config.toml
model = "text-conditioned image diffusion model"
dataset = "rendered roads seen from a driver's seat, with toy cars, trees and houses"
train_examples = 72500
image_size = 64
horizontal_flip = false
conditioning = "text"
arch = "dit"
objective = "v"
cond_dim = 256
tokenizer = "word"
vocab_size = 35
text_encoder_width = 192
text_encoder_layers = 6
text_encoder_norm = "layernorm"
text_encoder_norm_position = "pre"
text_encoder_activation = "silu"
text_encoder_mlp_ratio = 4
text_encoder_head_dim = 32
text_encoder_fused_qkv = true
text_encoder_bias = "qkv"
text_encoder_qk_norm = false
text_encoder_parallel_block = false
text_encoder_dropout = 0.1
text_encoder_inner_norm = false
text_encoder_positions = "learned"
cond_dropout = 0.1
norm = "layernorm"
hidden_act = "squared_relu"
mlp_ratio = 4
head_dim = 32
fused_qkv = false
qk_norm = false
inner_norm = false
patch_size = [4, 4]
layers = 8
width = 128
positions = "conv"
residual_init = "none"
optimizer = "muon"
muon_scale = "original"
learning_rate = 0.011
momentum = 0.95
nesterov = true
orthogonalizer = "polar_express"
adamw_lr_other_params = 0.00086
max_grad_norm = 0.5
max_steps = 7600
batch_size = 256
epochs = 26.8
lr_schedule = "linear"
final_lr_fraction = 0
warmup_steps = 760
weight_decay = 0.01
adamw_weight_decay_other_params = 0.05
Rows from block 4 of the denoiser of a small text-conditioned image diffusion model, named by matrix and row number. Rows with one number belong to one neuron. Each number is 200 + 20 x the weight over its row's rms, rounded and kept within 0 to 999. All counts start at 0. After the name is the row's rms in percent of the matrix's.
After each neuron's rows are labels from the 100 images, of 14848 (inputs lightly noised), where the neuron reaches its highest value: "strongest on" is what is common among them. Only what is clearly more common there than usual is listed. The data: rendered roads seen from a driver's seat, with toy cars, trees and houses. In brackets: how many of the 100.
# fc1: MLP up (model.blocks.4.mlp.fc1.weight, 512x128), inputs 64-127
# fc2: MLP down (model.blocks.4.mlp.fc2.weight, 128x512, transposed), outputs 64-127

fc1.317,093,215,208,227,217,184,183,216,171,200,205,220,198,195,216,168,175,180,197,143,237,199,159,194,210,185,220,227,208,219,184,159,171,186,223,202,222,213,190,183,207,209,228,202,204,183,206,187,180,184,195,184,204,201,210,189,263,206,198,204,169,218,185,229,208
fc2.317,098,170,187,175,178,182,175,198,185,213,201,203,207,213,205,176,243,198,203,187,157,169,206,178,211,198,197,203,207,208,199,231,213,203,222,214,230,199,203,214,213,189,199,249,182,210,207,199,193,189,192,206,182,204,231,216,170,184,221,185,177,202,200,185,164
strongest on: solid white line (53)

fc1.195,101,195,202,187,200,184,210,193,200,228,213,208,237,205,180,207,201,187,201,213,156,228,194,188,210,180,210,188,180,192,177,191,174,208,185,169,197,206,177,197,250,193,211,242,223,191,194,190,174,201,198,181,223,173,219,179,171,178,197,193,220,200,223,178,176
fc2.195,094,237,173,186,163,184,172,204,205,214,234,202,167,196,149,224,196,210,204,210,222,204,241,212,198,214,209,208,196,202,202,212,205,216,188,201,225,202,199,170,213,196,212,229,190,224,202,175,191,228,215,212,198,196,197,219,193,223,195,208,185,229,168,194,232
strongest on: snowy verge (71)

fc1.92,080,170,197,199,178,195,221,234,162,212,195,191,183,187,210,205,213,210,193,176,184,179,191,154,208,165,192,208,194,185,193,247,195,203,196,200,219,169,178,215,194,218,201,207,216,224,208,227,182,225,177,188,178,215,183,169,169,196,257,187,201,223,212,195,221
fc2.92,089,207,217,181,225,212,210,192,175,180,207,191,214,212,201,246,218,222,184,207,208,198,222,175,216,236,181,164,191,197,204,158,195,183,193,229,175,189,176,196,211,182,162,179,201,215,217,243,187,184,187,227,223,195,200,159,208,181,202,170,191,187,227,203,190
strongest on: pine (87)

fc1.354,132,212,203,202,218,232,208,208,171,191,184,194,187,205,205,197,189,214,201,227,202,196,214,210,189,212,208,214,197,229,225,213,184,211,204,201,171,211,212,190,190,192,215,197,174,218,215,224,220,203,199,230,180,221,201,230,226,176,213,208,218,182,208,217,238
fc2.354,122,162,219,191,219,195,207,164,245,224,217,191,244,200,193,196,207,193,189,217,191,229,172,146,215,215,194,202,192,208,190,210,224,207,209,191,183,192,180,225,175,195,185,161,189,208,207,196,201,185,202,203,210,192,195,220,226,192,183,184,180,217,213,161,194
strongest on: crossing stripes (100); bends right (62)

fc1.96,081,178,201,152,231,217,241,202,210,180,223,191,227,210,211,207,196,244,194,189,192,202,197,206,212,210,208,187,202,214,198,186,191,199,180,170,192,221,187,233,197,209,219,229,175,176,182,162,218,189,175,190,191,202,217,216,198,238,242,206,185,219,202,211,237
fc2.96,091,163,191,253,215,188,188,179,205,188,198,187,193,192,213,247,187,191,199,197,212,207,213,222,201,180,200,191,176,198,214,210,194,197,194,218,224,198,193,213,264,203,237,225,193,193,200,179,203,196,243,207,178,191,211,188,162,179,226,196,192,210,234,200,203
strongest on: house (81)

fc1.326,109,219,219,182,191,221,262,202,192,204,194,177,191,190,240,202,215,203,185,173,219,239,187,195,216,229,213,185,199,256,204,210,203,204,170,192,204,201,208,213,218,179,191,221,221,174,181,211,197,227,190,239,227,163,220,204,210,221,216,211,220,198,210,199,215
fc2.326,152,229,217,191,213,208,240,216,176,191,207,149,222,204,193,216,168,198,168,203,194,214,221,228,214,176,189,201,200,146,196,202,211,194,142,179,197,200,194,190,194,172,200,220,187,202,219,192,197,221,211,177,167,156,178,200,183,173,189,194,207,213,195,208,194
strongest on: double yellow line (73)

fc1.392,097,227,210,202,211,219,166,214,186,205,198,191,187,182,170,208,207,196,221,198,168,228,190,173,199,206,203,148,219,194,191,205,208,183,226,185,195,189,215,195,188,199,193,192,196,213,172,244,241,164,161,177,217,196,228,183,197,207,206,225,203,246,189,165,187
fc2.392,086,209,186,190,223,182,201,167,207,200,207,227,178,203,195,234,160,217,213,194,192,223,202,195,208,226,195,213,226,183,209,182,190,199,207,212,208,224,231,193,222,198,192,180,208,233,223,192,196,248,168,204,210,213,177,205,160,207,217,194,178,199,204,216,179
strongest on: truck (88)

fc1.153,125,183,206,222,204,205,209,184,222,202,206,222,187,191,223,189,216,171,199,170,179,222,220,220,236,163,193,217,248,204,197,160,179,211,175,196,171,185,188,196,162,191,192,195,216,206,214,176,172,202,198,192,206,196,187,175,197,178,216,161,201,188,222,188,220
fc2.153,116,251,195,192,183,186,189,207,195,212,213,199,222,187,194,230,205,197,205,199,227,222,186,218,136,210,185,222,173,196,214,187,217,210,203,155,225,191,176,188,197,186,187,214,214,205,205,217,192,208,186,212,228,206,156,202,229,229,195,167,195,183,177,171,156
strongest on: double yellow line (81); bends left (63)

fc1.319,100,204,187,174,190,199,194,187,178,182,194,232,207,199,192,227,197,166,208,185,156,216,193,170,137,183,180,191,199,197,197,174,206,202,207,188,217,180,201,197,207,189,191,197,194,163,213,225,178,179,237,157,164,205,187,220,238,199,215,239,193,191,194,203,191
fc2.319,093,209,196,232,205,201,182,201,159,191,195,213,176,196,153,210,204,203,206,223,264,215,226,247,174,218,231,205,169,196,190,222,184,193,208,201,242,195,204,188,220,191,218,239,186,194,202,220,182,219,185,198,218,206,204,189,192,193,229,224,193,186,162,199,210
strongest on: crossing stripes (100)

fc1.275,138,239,220,176,200,203,222,156,144,228,203,199,187,212,228,178,205,196,189,200,190,210,200,177,182,210,188,182,232,183,168,204,219,178,205,201,170,232,178,199,214,215,241,189,199,194,174,181,212,204,183,207,218,216,197,213,218,206,235,192,190,211,225,195,200
fc2.275,121,202,196,189,239,202,197,183,197,214,222,202,211,198,167,190,176,185,198,233,221,214,179,192,258,211,193,171,177,200,188,195,152,209,177,223,177,217,234,213,175,202,161,218,189,195,209,200,207,207,210,213,204,185,194,206,219,184,195,201,165,202,236,196,220
strongest on: solid white line (83)

fc1.121,087,216,185,185,195,205,209,169,227,168,188,172,188,208,231,161,188,218,198,174,186,161,200,226,174,203,220,204,173,199,219,216,222,216,209,218,190,190,192,235,175,206,216,184,206,194,200,168,219,247,168,186,218,204,186,198,191,204,207,184,198,190,177,222,172
fc2.121,082,242,209,167,177,206,189,195,204,203,246,178,221,206,207,169,203,187,219,187,179,205,195,166,188,198,185,213,245,200,238,172,211,203,193,172,223,204,164,185,183,198,214,201,169,186,186,142,203,190,199,185,170,197,222,215,198,186,240,188,191,203,206,193,197
strongest on: truck (99)

fc1.498,108,183,194,201,193,198,187,150,200,132,207,215,190,189,194,213,245,188,221,212,184,215,198,206,182,208,247,205,199,204,201,183,198,188,211,210,214,205,198,214,232,185,185,203,205,226,191,219,203,181,184,209,213,209,194,214,186,219,232,165,228,240,175,190,195
fc2.498,100,179,209,192,200,223,218,244,180,171,215,198,231,196,169,221,217,198,206,204,162,170,210,258,191,212,222,202,186,213,184,232,180,214,227,190,212,187,231,182,261,187,208,227,206,187,213,228,186,196,212,203,215,196,214,191,159,196,208,228,214,156,201,224,218
strongest on: crossing stripes (60)

fc1.262,075,185,193,188,201,193,181,207,199,165,182,184,191,184,219,159,222,201,191,185,230,217,211,211,183,223,175,215,249,204,222,224,234,190,202,232,182,207,201,236,176,204,152,218,204,205,183,220,224,221,213,176,204,208,197,195,213,181,156,158,187,197,244,180,174
fc2.262,078,198,194,183,208,195,155,222,193,189,189,218,211,192,218,152,220,197,224,204,186,185,244,185,213,195,197,192,197,204,181,238,218,189,224,202,161,198,213,226,191,212,191,189,196,194,200,220,170,168,207,212,203,204,204,190,211,221,164,199,198,235,204,207,207
strongest on: double yellow line (100)

fc1.64,116,181,222,192,199,195,213,202,226,178,200,186,264,196,205,176,177,182,209,164,167,196,208,239,187,224,220,214,201,219,192,197,178,211,199,174,193,205,205,204,188,194,236,202,181,188,205,196,232,181,209,220,236,209,193,219,223,200,229,221,197,180,205,247,203
fc2.64,108,196,186,203,179,218,195,189,211,173,223,189,199,207,166,227,205,173,207,205,190,192,210,199,168,222,170,200,159,224,148,165,201,205,215,197,208,202,198,205,206,209,182,236,212,187,210,185,186,193,203,229,232,206,214,218,228,200,197,230,205,185,178,200,195
strongest on: bends right (62); double yellow line (50)

fc1.139,068,201,197,192,208,179,189,225,205,195,222,167,194,184,209,179,195,204,192,210,208,226,205,219,165,203,193,199,191,196,213,157,217,207,197,200,233,186,198,217,213,176,218,219,190,167,180,207,193,147,192,182,170,205,215,221,183,204,152,221,194,225,203,241,186
fc2.139,065,196,220,205,222,172,225,143,195,218,191,201,214,176,238,192,198,189,208,179,203,189,167,200,150,200,201,216,197,204,226,215,216,194,181,204,205,194,205,197,221,198,199,254,176,189,225,193,163,199,203,196,184,213,201,190,239,214,206,206,193,169,187,207,243
strongest on: truck (85)

fc1.211,105,204,176,218,186,230,191,199,178,167,199,167,171,234,204,200,221,187,196,218,213,215,175,221,214,236,173,211,236,169,210,211,229,188,201,210,171,243,196,210,173,206,188,208,202,189,213,219,198,200,185,201,191,191,140,181,208,228,178,186,237,174,213,198,212
fc2.211,119,197,185,216,222,179,180,210,185,200,200,159,207,136,173,209,209,188,198,221,222,212,227,177,201,171,240,191,213,242,188,212,207,227,225,213,206,218,205,168,204,217,207,215,211,197,190,193,189,201,212,193,167,200,230,198,222,179,193,203,226,174,203,203,198
strongest on: solid white line (65)

fc1.27,089,172,208,202,191,204,172,200,217,192,193,161,200,192,171,172,230,229,202,222,161,210,218,207,196,231,162,194,231,189,212,216,221,203,195,215,186,188,147,204,205,213,227,198,200,200,209,235,201,205,165,236,221,212,184,200,166,232,216,174,201,187,218,207,168
fc2.27,085,205,206,181,211,180,216,212,206,175,189,183,159,204,210,154,183,217,201,225,236,183,173,221,213,191,181,205,176,176,216,219,185,203,222,187,215,210,222,213,199,197,199,181,186,194,188,178,219,231,193,156,216,189,174,192,202,208,201,202,213,186,210,209,191
strongest on: bends right (63); double yellow line (58)

fc1.46,031,221,206,174,221,230,248,189,232,165,156,240,200,212,202,200,165,189,182,195,204,246,181,216,192,203,163,164,182,174,211,193,213,190,183,211,199,196,188,211,176,240,199,184,191,215,213,187,186,205,217,197,194,179,197,180,217,189,176,182,207,184,191,177,170
fc2.46,030,194,184,204,200,208,167,193,258,257,180,215,206,221,231,186,176,189,157,204,219,198,176,200,128,205,223,170,213,199,208,202,233,174,180,186,192,236,217,211,214,204,204,184,207,187,210,202,178,187,221,224,199,186,208,188,172,198,208,213,208,226,219,195,220
strongest on: bends left (64)

fc1.507,093,227,167,239,189,188,166,171,236,217,186,174,204,201,193,183,200,183,175,215,205,215,222,176,166,168,190,200,217,198,180,191,212,201,206,231,226,189,211,197,199,225,171,212,177,214,215,219,195,194,190,206,210,183,196,192,156,208,219,204,179,233,213,203,191
fc2.507,077,194,211,211,208,231,176,214,188,201,184,176,168,169,195,190,203,201,205,221,228,213,211,268,204,188,203,217,203,181,227,203,199,170,186,169,209,192,239,217,226,208,224,249,179,210,207,170,232,193,224,192,185,170,223,177,214,208,207,227,194,172,205,236,219
strongest on: pine (88)

fc1.3,081,170,196,200,193,195,200,180,220,198,226,217,190,188,208,194,185,217,186,191,201,202,195,192,215,205,212,167,217,152,194,202,246,208,198,212,208,178,192,218,189,203,174,196,177,199,193,190,190,193,202,183,161,236,149,218,181,208,199,222,188,186,223,198,197
fc2.3,075,211,208,180,184,201,227,242,228,234,206,220,223,182,186,231,199,184,216,188,198,211,201,210,191,214,187,195,193,161,219,202,212,215,224,196,186,204,195,193,194,214,165,169,200,210,197,174,203,234,214,228,180,185,186,209,205,201,206,224,197,213,249,225,191
strongest on: house (61)

fc1.43,095,208,194,206,206,200,188,221,198,220,206,206,205,195,198,212,217,216,188,191,189,207,168,206,209,178,200,195,189,181,209,175,209,218,160,185,201,212,197,180,172,192,202,203,192,214,207,179,170,185,186,178,200,204,195,177,192,193,203,167,236,170,170,159,192
fc2.43,090,205,217,188,194,198,187,192,213,201,187,207,191,189,248,196,226,207,205,206,212,200,228,187,192,215,203,197,229,223,205,216,202,197,197,205,202,207,177,236,201,220,211,209,207,198,206,193,174,218,210,201,202,209,189,211,197,205,211,183,226,185,253,216,178
strongest on: bends left (69); dusk (67)

fc1.65,088,165,192,222,215,216,211,199,203,204,207,190,238,203,221,227,224,225,200,201,176,227,235,184,195,216,201,167,188,202,205,251,214,192,178,183,179,207,191,150,186,193,200,171,214,193,203,180,217,228,188,153,211,205,213,159,202,206,198,192,174,190,226,217,221
fc2.65,089,242,201,204,210,184,229,194,174,237,195,200,218,195,215,210,188,217,192,186,228,182,241,205,203,216,166,209,221,192,200,198,189,195,188,196,228,172,172,202,211,196,226,233,202,191,209,207,197,208,194,201,209,196,190,208,186,252,198,208,216,227,174,176,213
strongest on: bends right (86); dusk (66)

fc1.221,104,230,203,221,174,201,171,214,164,201,227,188,165,218,185,180,197,200,190,210,191,215,211,204,233,215,154,201,215,193,187,237,216,213,182,179,210,218,185,220,210,209,185,218,194,207,185,209,212,220,187,200,221,210,198,205,239,179,146,196,209,161,228,201,168
fc2.221,098,207,228,181,234,201,187,191,137,189,195,187,216,208,183,178,209,192,206,209,197,220,199,179,206,169,185,193,172,216,201,179,205,180,176,229,202,214,202,188,200,191,202,232,193,190,189,193,214,165,197,208,227,205,206,180,203,228,144,190,229,228,169,225,218
strongest on: double yellow line (100)

fc1.172,093,205,175,209,169,165,211,206,186,203,206,220,219,176,194,197,178,223,177,197,208,183,199,187,213,160,209,160,201,210,189,204,196,233,190,186,237,172,182,187,202,187,230,167,231,195,198,185,190,240,199,196,177,184,227,204,205,213,170,210,194,195,205,197,185
fc2.172,099,185,159,204,250,171,222,173,185,219,209,174,181,147,190,198,193,161,218,223,184,182,199,208,196,199,195,170,221,232,192,210,197,215,197,242,203,212,194,215,177,256,179,166,214,189,207,196,198,177,199,199,195,206,191,207,192,181,206,210,193,200,219,221,221
strongest on: double yellow line (85)

fc1.356,079,191,202,230,219,184,208,237,205,211,214,215,212,193,164,229,212,227,178,179,210,187,165,211,192,205,151,201,195,197,175,237,207,201,226,218,183,216,225,199,198,219,196,218,229,162,198,183,186,189,199,154,206,163,186,198,238,212,169,236,178,217,211,197,177
fc2.356,074,219,190,169,187,203,223,207,190,222,185,222,178,187,162,207,214,198,223,236,216,206,163,217,181,209,187,197,176,182,201,189,214,185,211,172,208,195,199,175,205,201,184,200,204,217,199,184,215,232,198,259,199,237,183,230,213,215,207,182,193,223,216,213,216
strongest on: pine (83)

fc1.18,075,202,206,177,179,210,228,217,172,203,213,237,188,196,204,223,205,192,199,175,188,210,261,217,198,181,203,212,213,212,203,194,186,215,193,214,176,203,198,210,240,203,209,226,215,189,189,205,176,191,205,124,217,191,187,192,211,197,193,188,241,229,212,211,208
fc2.18,085,247,195,195,176,185,199,225,211,234,151,212,170,196,183,155,219,161,194,193,188,202,200,155,204,211,222,191,190,191,205,221,182,182,204,188,218,178,200,190,208,186,241,227,212,204,207,218,203,209,178,224,194,223,203,195,185,183,201,173,227,182,185,207,225
strongest on: dusk (99)

fc1.437,101,197,194,210,184,186,170,211,202,233,211,188,187,197,167,206,197,226,205,166,190,201,218,206,194,182,224,199,183,194,221,191,216,216,183,195,166,201,198,203,223,208,219,230,192,230,208,216,156,171,195,162,212,205,180,150,196,195,211,202,205,163,218,235,180
fc2.437,095,204,210,203,191,197,198,201,213,206,189,212,214,201,212,202,235,198,201,209,180,218,203,200,188,199,156,225,184,195,175,191,222,198,227,148,176,192,210,235,216,172,244,196,208,203,217,202,214,192,185,230,225,203,211,262,232,202,180,161,215,213,179,157,172
strongest on: pine (84)

fc1.201,100,191,211,224,195,212,202,225,193,226,220,205,162,201,184,213,214,179,204,220,229,190,217,201,198,170,210,191,227,192,230,177,197,221,191,198,151,195,195,198,212,190,202,213,221,210,194,261,140,181,176,180,171,217,194,223,211,195,196,173,221,197,202,209,190
fc2.201,104,204,198,188,191,202,209,184,201,185,206,202,146,206,167,215,161,233,206,218,158,222,217,165,182,212,211,217,177,187,225,189,180,207,181,196,179,224,194,218,191,182,198,182,201,215,199,179,168,227,188,218,235,186,197,220,218,213,197,216,232,226,174,225,158
strongest on: dusk (79)

fc1.408,107,164,189,200,221,208,240,183,231,190,202,194,225,214,178,193,220,198,194,231,188,191,148,199,195,200,216,152,212,199,178,191,206,205,214,170,168,211,207,211,168,195,221,208,199,191,193,208,211,192,162,184,222,185,214,160,190,201,182,198,181,221,209,249,187
fc2.408,107,217,189,215,202,207,201,237,202,202,227,230,199,197,180,220,203,212,197,171,251,256,256,180,177,170,221,183,209,182,201,223,187,191,188,219,210,193,236,211,197,183,220,179,200,212,195,197,152,209,230,189,216,206,183,198,199,225,177,205,221,210,140,158,201
strongest on: truck (91)

fc1.178,089,251,202,227,216,184,205,182,187,213,208,240,159,172,197,206,233,185,213,162,203,178,178,195,214,185,201,190,246,205,192,205,193,170,222,209,230,172,187,222,228,193,223,184,206,193,200,251,204,205,251,198,202,212,200,212,196,202,203,251,212,202,186,206,212
fc2.178,091,226,189,207,180,193,181,196,166,216,211,191,244,198,201,214,201,200,199,175,203,204,195,211,203,195,206,200,170,205,214,231,210,219,204,184,238,212,194,146,212,212,191,199,223,201,198,234,236,174,175,198,190,203,203,172,194,192,215,237,194,193,218,212,132
strongest on: crossing stripes (100)

fc1.488,099,220,214,204,206,196,190,202,186,211,197,218,196,178,211,193,164,204,203,197,176,188,202,181,201,219,219,184,211,204,197,192,143,191,190,205,192,204,166,194,193,194,201,207,214,222,177,228,170,207,205,205,173,236,174,200,215,188,234,237,212,153,185,156,180
fc2.488,092,225,199,212,218,199,167,204,189,203,225,187,168,170,155,203,187,223,226,231,239,216,199,216,211,205,212,192,210,189,217,182,194,191,205,198,194,205,228,190,226,210,198,207,206,196,188,219,223,206,200,225,182,192,200,210,216,192,203,226,206,183,185,234,194
strongest on: bends right (66)

fc1.238,102,216,178,198,214,196,212,199,183,209,197,222,160,181,161,214,239,226,197,166,231,164,204,183,219,181,205,195,196,204,197,229,221,191,216,216,211,194,188,205,200,185,210,215,181,221,171,217,165,200,232,192,190,206,157,157,230,195,231,174,201,228,222,255,193
fc2.238,092,212,227,210,198,208,208,188,193,193,194,216,200,197,175,197,189,208,198,201,167,164,240,226,210,238,169,221,178,199,183,188,202,209,187,188,202,199,200,208,191,214,189,189,206,201,193,232,169,232,169,201,211,199,205,232,171,215,195,169,208,195,176,165,202
strongest on: dusk (88)

fc1.290,096,194,212,199,136,194,239,158,178,222,213,247,241,204,219,208,175,138,216,198,212,228,210,231,189,200,235,198,183,222,205,212,187,194,205,198,174,196,219,183,221,208,193,210,206,218,179,195,172,195,231,185,188,218,186,213,234,204,224,186,236,186,162,225,227
fc2.290,099,178,203,174,238,204,216,194,190,183,200,229,186,191,226,202,213,231,216,177,171,213,162,155,201,195,169,201,183,193,178,159,193,196,164,217,209,195,186,209,215,204,192,206,193,203,190,178,184,213,173,239,177,198,204,177,172,207,185,154,200,212,209,201,191
strongest on: snowy verge (79); crossing stripes (65)

fc1.62,092,175,174,223,211,176,189,181,158,173,211,178,170,172,181,203,222,178,200,224,200,216,165,186,179,204,217,196,203,157,159,196,205,201,189,206,178,186,208,192,214,225,186,176,210,196,191,215,226,169,207,191,160,184,199,189,211,194,182,205,200,191,196,192,200
fc2.62,090,183,193,223,196,156,187,201,147,195,199,204,198,170,185,206,173,216,188,196,160,189,219,220,184,195,190,238,205,182,216,201,205,206,190,182,181,232,207,175,232,153,194,179,194,205,183,233,188,245,178,201,218,207,217,197,190,222,196,191,218,222,194,184,231
strongest on: solid white line (64); crossing stripes (61); bends right (61)

fc1.133,092,176,202,197,227,194,195,195,216,170,206,164,148,195,221,210,240,223,189,223,234,196,220,199,184,194,200,228,218,197,183,196,225,222,188,232,214,193,200,226,200,198,211,219,202,200,215,165,174,198,221,209,183,203,192,202,180,188,200,172,247,205,213,187,197
fc2.133,091,228,208,232,165,202,215,238,191,186,252,192,193,198,179,165,185,190,206,191,203,194,185,194,174,209,184,193,200,214,209,196,195,187,189,208,200,209,215,189,193,172,219,199,199,194,204,176,218,195,171,238,202,206,174,197,187,237,193,204,225,233,184,234,213
strongest on: dusk (72)

fc1.450,136,190,216,173,203,201,228,208,162,214,198,188,214,191,218,173,208,202,207,217,174,167,189,212,208,211,216,215,187,195,219,197,230,163,184,186,191,218,185,210,190,230,230,183,190,195,176,197,219,204,185,216,175,228,208,197,204,224,245,191,166,206,206,209,214
fc2.450,121,229,150,153,188,199,188,234,231,204,234,229,183,210,208,192,197,209,193,242,214,201,201,217,220,204,217,158,202,193,213,182,163,211,197,194,157,197,233,241,177,221,176,197,199,207,213,186,175,168,215,186,179,210,190,203,181,190,178,197,199,223,214,218,208
strongest on: solid white line (75)

fc1.50,088,171,178,163,196,218,249,203,196,181,207,222,158,213,192,243,190,218,196,180,178,176,220,224,169,179,186,227,218,190,195,201,201,213,209,191,198,216,202,219,223,193,200,219,196,174,223,200,188,198,220,182,151,192,197,203,200,199,238,188,221,212,187,170,265
fc2.50,097,219,220,232,198,200,195,206,239,179,144,181,211,180,180,236,182,159,198,174,209,192,189,181,195,243,185,220,185,218,234,203,192,206,183,206,174,187,198,191,228,176,200,222,193,201,192,246,231,235,189,174,183,187,201,200,208,173,246,207,202,190,239,218,232
strongest on: dusk (96)

fc1.428,092,172,209,159,196,192,240,204,232,217,227,195,242,216,181,188,187,209,210,185,207,200,229,185,203,171,218,148,206,194,226,210,203,199,191,152,192,185,184,205,205,196,204,198,192,175,166,168,193,206,175,202,205,184,196,192,209,205,221,219,187,197,200,227,222
fc2.428,100,181,191,215,172,180,191,197,218,193,152,173,180,206,205,193,191,180,185,186,164,222,193,224,196,206,184,170,187,193,184,199,202,190,177,216,159,222,184,159,225,204,206,173,215,225,203,181,188,212,231,214,216,196,208,188,190,137,220,225,192,195,200,231,165
strongest on: bends left (94); vehicles: zero (35)

fc1.88,099,227,185,200,162,218,237,214,183,242,194,202,183,215,184,149,162,226,200,192,196,201,187,213,209,202,202,206,195,191,194,201,176,203,201,200,211,197,229,177,176,204,197,160,197,193,206,210,231,241,233,187,186,205,224,161,208,199,235,266,177,188,191,225,204
fc2.88,119,211,210,187,222,186,228,200,185,215,208,199,250,206,197,167,176,187,206,243,203,190,213,193,209,191,188,192,211,214,211,205,186,193,180,208,197,197,165,183,148,198,192,178,181,214,196,211,207,160,188,212,229,210,184,254,222,188,222,249,195,230,216,190,208
strongest on: dusk (85)

fc1.212,105,206,201,192,206,185,198,187,184,205,208,178,147,187,168,209,231,231,202,179,181,248,208,197,212,190,199,183,187,178,197,182,214,207,192,188,189,182,192,226,211,191,223,198,199,205,207,199,176,198,180,178,242,207,183,176,172,202,233,178,216,212,162,223,168
fc2.212,106,189,193,215,213,197,221,207,219,183,190,204,210,199,197,217,232,191,200,163,212,238,174,189,203,173,225,201,241,182,193,205,231,201,168,200,225,190,156,163,176,198,260,181,189,198,204,210,191,191,176,187,149,206,207,210,183,204,202,155,241,184,203,186,215
strongest on: truck (87); vehicles: two (72); straight (69)

fc1.112,085,213,210,199,203,220,204,211,209,210,243,225,180,197,173,198,226,192,205,192,209,250,249,218,177,224,198,190,185,217,185,249,206,193,227,202,189,196,239,222,234,200,194,205,193,190,191,212,211,198,226,211,230,201,176,222,207,213,214,193,198,176,194,203,195
fc2.112,089,233,211,220,176,214,220,187,219,185,175,213,199,180,152,165,206,207,212,182,215,252,174,191,195,199,225,178,239,187,203,156,216,194,209,227,213,184,191,191,194,217,206,223,211,195,194,244,209,181,192,206,194,190,187,184,165,245,182,218,182,201,198,217,195
strongest on: double yellow line (59)

fc1.210,089,191,217,189,172,171,216,139,199,159,227,211,209,193,157,184,212,166,211,218,167,208,213,216,159,176,205,198,201,205,209,232,184,196,217,212,194,199,206,197,195,196,193,196,188,197,212,208,192,192,202,187,236,207,210,177,229,188,181,212,232,211,207,237,188
fc2.210,092,133,200,199,246,196,183,219,191,158,236,210,171,214,141,202,202,218,189,198,209,215,230,202,198,204,223,209,204,183,178,182,212,198,205,210,184,210,196,222,212,201,201,168,186,198,190,181,202,169,218,236,186,205,227,187,198,212,166,198,190,195,203,150,222
strongest on: crossing stripes (96)

fc1.118,088,209,218,190,207,196,228,181,152,234,202,192,196,222,213,192,213,222,195,228,157,248,196,172,206,205,194,199,178,182,202,182,194,206,178,186,222,195,164,215,206,197,229,236,210,200,219,204,202,172,185,150,198,184,210,143,204,190,190,199,204,203,174,175,197
fc2.118,099,183,207,216,214,211,212,224,165,222,163,187,199,216,248,189,232,180,203,155,227,219,188,206,177,161,197,225,218,188,189,214,217,204,232,195,231,207,194,190,188,202,222,212,197,183,219,243,214,178,169,195,186,206,203,167,214,210,215,187,231,154,216,204,171
strongest on: truck (89); vehicles: two (68)

fc1.145,092,172,224,229,216,231,214,201,223,170,203,153,202,217,209,212,190,173,199,227,232,154,197,178,185,218,213,203,187,229,178,217,183,177,211,187,198,203,204,184,197,193,160,210,196,184,191,191,234,149,195,212,170,202,193,221,188,232,215,201,236,205,176,227,207
fc2.145,098,193,173,201,251,192,169,187,195,187,230,181,228,215,204,214,187,160,203,204,191,233,235,169,185,206,165,160,251,192,214,211,192,201,190,240,186,199,199,212,195,197,195,167,189,208,194,203,180,176,165,207,233,213,186,174,170,171,190,205,162,209,197,192,172
strongest on: snowy verge (96)